{"model": "contrastive audio-text model", "dataset": "struck, bounced, scraped and rolled objects made by modal synthesis", "n_mels": 64, "win_length": 400, "encoder_qk_norm": false, "text_encoder_width": 128, "text_encoder_mlp_ratio": 2.67, "text_encoder_drop_path": 0.1, "residual_init": "none", "beta1": 0.9, "beta2": 0.999, "grad_clip": 1.0, "batch_size": 256}
Rows from block 4 of the audio encoder of a small contrastive audio-text model, named by matrix and row number. Rows with one number belong to one neuron. Each number is 500 + 50 x the weight over its row's rms, rounded and kept within 0 to 999. All counts start at 0. Numbers have three digits each.
After each neuron's rows are labels from the 100 clips, of 14848, where the neuron reaches its highest value: "strongest on" is what is common among them. Only what is clearly more common there than usual is listed. The data: struck, bounced, scraped and rolled objects made by modal synthesis. In brackets: how many of the 100.
# fc1: MLP up (encoder.blocks.4.mlp.fc1.weight, 960x160), inputs 80-159
# fc2: MLP down (encoder.blocks.4.mlp.fc2.weight, 160x960, transposed), outputs 80-159

fc1.494:502543556552498402539525463517571470393528536444461621475493518493388557525478456453493531501543454482469543411474504524518486500529519422449481488407538514532443461600489495455405483580504563539483503456481515606493500550517501475503487525
fc2.494:486425445443511545538468547541441517502489493463496429520492479443438537471564446459597478569415429438475481456548513515610446441464450445429545514498550511451437504491532593525420526433500528555450437538469453589507451478529431473562524543
strongest on: white noise (64)

fc1.445:523479536501499557587482509535484546374443527474575490469511419556449577469585507503533587428469539473527614519503460548447411514466469351544433426463523507576504583434520530415464562562459449479552475449563523428525470468501533440521553427
fc2.445:487493534560525511434389422586549516476536480398519452565550540414483453485582467528458603455510495437473429458450472465482525592445503447590419496506437532460426430559454427556439501428536478496475445544508496405507518533443558468559454521
strongest on: hard striker (86)

fc1.330:545586509496525527508412496569554529495562497451564479431525553581559537506576452553360518525496418460495539457415482480476485490487535441496427548402523476579519512481423485455524404539559470482420518434510537515416522464524512584610560573
fc2.330:450493533527507520515526407547394482556514432558410485518462527462438529460553528509433501511490486499581573408447527474505505482517462519492464480427433533512452453546531464457489444481524576503539443516440518507481536518524493420478497456
strongest on: white noise (33)

fc1.432:375590498573565540510428541552613558449498491390503613476452448529490560476493582549414593422487478468519540485541453495443502494581547415486482532490518465466492506600535515461470452500512524573579469461495565494480530525464459530473499438
fc2.432:511506498474550505496399465513442408447511532503433469433486480404534629463474515502456499498581554492504434571396440547490408609416521425568590583531395468451571492408550422437459550521414483467498574612427513477471474459467566489464464457
strongest on: round plate (41); clamped rod (35)

fc1.8:532553517427512394585499474546533528432533574453484490498526563481440471483522522411529515519558494462482505401430525446574434448487517513471461459444415460539524408506497502475428430572539546521459530490536628542527457526460492494481515541
fc2.8:493523491497467518579465599483415611463471486445515522459406478436444499493591526576546489497522428442532432543506556574480448422544483457470510501545462465499536541441517521500407520518557550486539439505484534465468462451514477484542569444
strongest on: clipping (49); text has "clipped" (49); text has "noise" (38); rubber-like damping (36)

fc1.241:557494439355504452494449574556531567509483528453513522411492540550500567523548505553483496437543522433578550491540494542458498437472547397443446491451541569571580604477462490467509463523557504518539526485509552565496527453395513481480534449
fc2.241:472428426560565479418540496497505429499352451481514433501609439518537494465470484427539519574514472533552458600428571524518502494503434535511498465473534568506449499505564496396482495502496466507517350530542446587600523582398500481494417511
strongest on: small (69); square plate (42); shape: closed tube (33)

fc1.670:502455475503467520558405446525517403437527513493486442421534415488456493526564577503525558531486519533583456441496456513492511383439344458433442470405482552475425536506557469451497536511484389400490521499574472496481421490507510468566467442
fc2.670:517532524588566452540440454485481427424425499497527521555554501568415518494497548450526502517627584575499549466454532507562566551480512407452544527547492513491524482473483564555497567457462554494493549540538450499486585552436452558558454488
strongest on: hard striker (85); rubber-like damping (43)

fc1.173:465500559535500471518404537559553494445518459444455453489513402519465472439441509474423579574564614558557560403435488576505521483517499474471514467482423508462484495584484553478523469501420494491518464532621483560488515426447524522609502468
fc2.173:497531483507496531486525524576468531439416473537530419533478564491494456605486488560508515429499391403471535468457529576398496544387521608448432538450456497492477518539525511452514487475427515503462443469471480469525484513442450404458561505
strongest on: rolling (46); glass-like damping (41)

fc1.128:424465469523522471508447582494474501504503491448548478504546542430508542554432498521436570575535580538574532376439540461533496532531459508444443550497531561553522527566493523473534411542454488529507435524440463563430493430430454502568499393
fc2.128:484467537486422470536513549493493596507549534502605416522489573563539539582577488452460452447517474532446520508575439499449519474522442473533405475504524441428490468480409498544484533494412530526458598462397547475540502515478420555566551513
strongest on: rolling (49)

fc1.556:453531473558510515555497445561538400393467449468527594440507477462524584463439459519534494577453478443511530534448383455530428548445470408494431505459475580551519508583516538469424444470519440579517531522574507602434526450491493492475449447
fc2.556:509493554449570603534517546474537489529539524572605538560583497563491377475517586531576433510521481417475477487456517529426541499492455544450493504421551451456468453413486542432400525507448484520483437459518485534512530477426491475457568564
strongest on: scraping (48); pink noise (41); white noise (26)

fc1.466:454447570534506544582550466558486406473483547412436459393496464481464470432491633485399527428521475494541591441534444524449575549547449318575522451486460468530622503529481551407521543459466426411417591524502506461554491476551493491487569479
fc2.466:531464497564505539481525484471519566425516443444449444508534447522490528471428502433440512476593455550511398436531526540524510496419432422548465505463445472490453413569487492513510551458435513468584521500506603483480596513421568448495571523
strongest on: scraping (67)

fc1.341:520545523496475463466378526531582553522499414527544488427448511551485545475449445406500496455545456522483499392429414508539497464528513496487408577389497436566571475534438523576442500510445470475422476490524500545449472445518480500591468429
fc2.341:508445465579495504486568516555513485498535461488421521528562521455417584533457563587505518551469507436564535530449459473486527507548569585525529556597467565477400569447526417518456570455542434550564574516471488556522529589498554438504405515
strongest on: rolling (47); text has "noise" (38)

fc1.378:482474446461536431523383542498510511415482545460531596384528463580524558573533451586485556486525525529537528429530551500501530517566502432558422510412526497519522483558532481589522492522471524510490545454475557423460464514474468446502446531
fc2.378:541517443511455570444492457413529585485451416502506433424456569569502574551462569497445556440544531490592448516432469431538536479524507473579441530563544421460558502523460441474453548527555498415430548492452524493438521509408480603506487445
strongest on: round plate (30)

fc1.685:525522436580526447600444457491463492402596462497565592451444544405489582394541451494551464463496470534517488477413449504557536460450516554463522503429535484520551414536401437495463441482500466501546585515425550507442502442550517543454552449
fc2.685:575591487446570468473545506503565596432416551495477450478549483488456419584475503485451487529451457493465580495401454492565442560553556586567465430457499528466531600571465449458479528497470445448563494490557472441594479567478500444448476523
strongest on: white noise (64); rubber-like damping (39)

fc1.327:484513476462512434516544503575533466555461556492515519424514586425442564497519505398462519590606528448517590455518527446574495460492450464441465501488460510496429538535564468520442421488571512528475552379484452440495506542432524536461472469
fc2.327:478480499506487457413557617423483447468508580499455571488537481439539511485499542439488430491513437513516498553558534428414425502525479422553517551457478492541546439481515449440536409427435588561376457541390493488419565527450471542510516557
strongest on: clipping (48); text has "clipped" (48); material: steel (39); white noise (29)

fc1.309:528534481434535447439496482491535534503586492517492520416420460535410441472487496419554586501508549404465475454546410529564542498528472480440435439430547525482548438532593533471453502482596478539517447527463568461479522471560512466512592522
fc2.309:559484431472513558435569428552459415555570470526545628550527476553526554521537551603519481457503562512472507487478557508567494489434561501575434442591526543431554427458524585412446531471509421441545504512524530519485485515512462426475423453
strongest on: white noise (41); pink noise (32)

fc1.614:491563553504572504508427437570517506436486514495540593522491484494558602572455559462538546578541526451507497456452483554438536544456503455446412475484426579480423371501495594460502429513484430512564540558482534541443441499526556557596510493
fc2.614:535450573469503476469486580516522556454508598495432518501519588467421483460524532418503575524418439535584494534528439515509473535428579566493434403440540495434439383439554452483438401474533521441484555510554583608449446454450489448533520521
strongest on: white noise (65); size: medium (64); thin (high-pass) (51)

fc1.183:521551434525537483513463542617592492491518575393533483397483576490509531458455491472514501492510511523507438518551540540555558488563471395508533505365514517547469561464468535458507407539583472482522568396569443536469397497388511560513476517
fc2.183:460521409598515578581511532471529549468476411510455480492511557384587504483577544411411466489482516544499516542478506402510493543460532466468493508633509479544523502468492461443558491603480542542531457430454521418483528522454517553515434412
strongest on: white noise (42); pink noise (29); clipping (28)

fc1.414:512550524516522489512523462413551452477475513540528459398511455473438548562527546580450567472451492446441504399510476556538487486488471485368524520481604638482522512512581489486470562451454518531570497504563557470569525563537536469509464435
fc2.414:524456451559541555566539481475537552427459550573517561446565553536530485544451468610464410587488537591463491541481551428480595517520455451554506437471525409539590508510447455530465537439566554585441412524457464545576437475519453495528532499
strongest on: small (72)

fc1.195:416516558492439449479500460552509409525534518415448492433430537518426530458568614418540550500469493496527501517526491554408491417480578370488453464507509505494470500531554476438485519556435518458510573445477488524435454514529512463444540478
fc2.195:503406509496536447579425422533483445425465464519526572531497543437458480499428533468548470470523515587455525582480566481464550463531510491576411584397457548503488479528483435519463518436438579564464505544614546546416495403455494543529552450
strongest on: hard striker (80); round plate (51)

fc1.283:488540538489528487653569453548585468443566417499419498545588466492471546448502459383436485448475523508512453478512520420518389485456549495521495439492420510477404469548527418512459441596442437499443523484447529533500474513480509532464527508
fc2.283:493508532577566508619513527506491577519421547569464538542565502500554580565441496536452471525485435491504569545502599424581496463417446450577535474501484544445503544444489475503493432568481477537507430569504420536490477457474579487480508435
strongest on: material: wood (39); white noise (36)

fc1.88:517512493475528518464533548541510533461460519435514510560508520429565549448469542533544477519486617550535522480465502472449481545559535548525526466565476534559555493470508481478578514449568459512528437516410553510442553492462494515581528413
fc2.88:469508548530565477576481552509508493526500528432455427416450577416428421493498376529528454470521543497438492432554466473551378480499563429565424635382446561504559489538489474532482428579396454470497531508448470523458446526517420450486478488
strongest on: hard striker (89); round plate (50)

fc1.248:543427551558494534442515480568511509452598417435469554418535436546472557534477493490510529503515527541455502415425507552440442597461523534512467484406480482518431478581561559527508459465489561403549585510472452405487420427562581455460535549
fc2.248:438467495543454555579420560548463541473555448471497560505474564564475527448396460482510577530478507563400529517580530423420432567492468534431477525520479557535431441465477542562488449535621550470478507512544505474414465540525447442563440495
strongest on: steel-like damping (46)

fc1.726:574462526457543428593424490449482394488536448461526463484547495471600591500539499516418559542520539508637496438419556491470462590426489465501425473480530528525517462472481421566598456560433450470505592464444572442488526501503516554595501463
fc2.726:502413505450494493587599494554478604550508537529475447535446476442515539483546472435473488462427493538500517540521543483588559533446482510479477568549507392437514459507543488521536386520558443575408440547520477505536531490496395548502467526
strongest on: rolling (58); rubber-like damping (41)

fc1.718:499482490511502454481501539498457477532520506437437557509479427400529552556451484485551541530466534476576506415546384500433495521586540453559427452477560506492544442597540511449533516571520542522507498402496448454476548545497594456546515525
fc2.718:442488592493549440489523525514589558549554467476556502541448598509580496546526493458516557461489449439454425565542476521426496395559533460502437549587425462457491541439464426446550459471414515419534499483488545452511584556437465555437482556
strongest on: hard striker (85)

fc1.267:456559588390557523476468530540617541428573517431535510427481531493544603477466526397436553494590495624570513427420595456576523502480488521521489487424507578533433495429517517623567495538466446504436544434469532435447554531494532551501499502
fc2.267:566467480447444470548568565545468522422586490530480579456532486486569546558584392412430487526560472566498524570469479447409582576472566457577586494484534496501458550422523499479581544428455483467471576477417482550492435483532479562548545520
strongest on: rolling (50); clamped rod (31)

fc1.288:479459479450509485543418517514577419399495441504474569504507487480465553459388521515520533519531464508497537476508428575482461578506505464464540504404476605494430465606497551589462506613513552497493472520553473514451519501478645503523421541
fc2.288:544416543519518556532526452426550461513489554481465465461504578440556535505607548537464526570562423442424513480544470562450469518419471535448480570541429609513393508521456499570528487467510539448503458502564614478496521516574484463481453507
strongest on: white noise (59); glass-like damping (40)

fc1.21:544468498485589504464453522548495456388415527400465435553528479451396530516387482533508568546485530455475522458507495503496533534577493542449492448420403649471552387553587537562570419557499518493622463461469574563523444470567578584549449521
fc2.21:441422591467521487547501461529515465554494392508455420500510473469457513463431463541571595507533537461583563485508551482499564465415537530402408493467462485494461556518432460507529467535540507569489459544572496470560471496606575530550488484
strongest on: clipping (47); text has "clipped" (47); scraping (46)

fc1.395:506548535396521537528480541455488535465472475460490432441460455380608585517513527583480619472462532476469407496476488482429433446467533517356501446490470483462501534489528407546569527470427525446552525465493582525397522472522544506542528455
fc2.395:538532461484459417539579554539583554547502498525541535533527518534549471488518538496579384482483465525449435506427554561564478513443572539538527545439451435467436609490432508491559422515577584528420563551512390451532588432445498483430459467
strongest on: rolling (47); ceramic-like damping (40); shape: closed tube (31)

fc1.317:553447597424583483565491468478540470489441531469419480479518561524483500391514550395506474589581486515517536538469554492496423458535477421418517562450453598511501532510549406531508496543460581498490600516582579484438492576403493475455477510
fc2.317:595463513517411554483458550496479549450583461417452555444596561473522445434495388437514419450472547530551477451475479480491479433526523351513479472557490432557531461516439446454458480432477584569412533477521498437492497484545431549523559513
strongest on: clipping (55); text has "clipped" (55); scraping (47); steel-like damping (41)

fc1.120:502446482567461512561463436461505426455545475455476551417569497474476463434466460489576526454506494491416591463508498443490491398558427458504483504470532575502484513488483486616461431465453531570494521420551569413537540507502557497560486447
fc2.120:474561502455483491453485565497544439600487516536472460426482487443490590531516520479576558570443406442528434539457513555455505564620572476601463475518519401451467441597504425438567418500451443508552497584474515514544525573540548539582462465
strongest on: clipping (51); text has "clipped" (51); text has "noise" (39)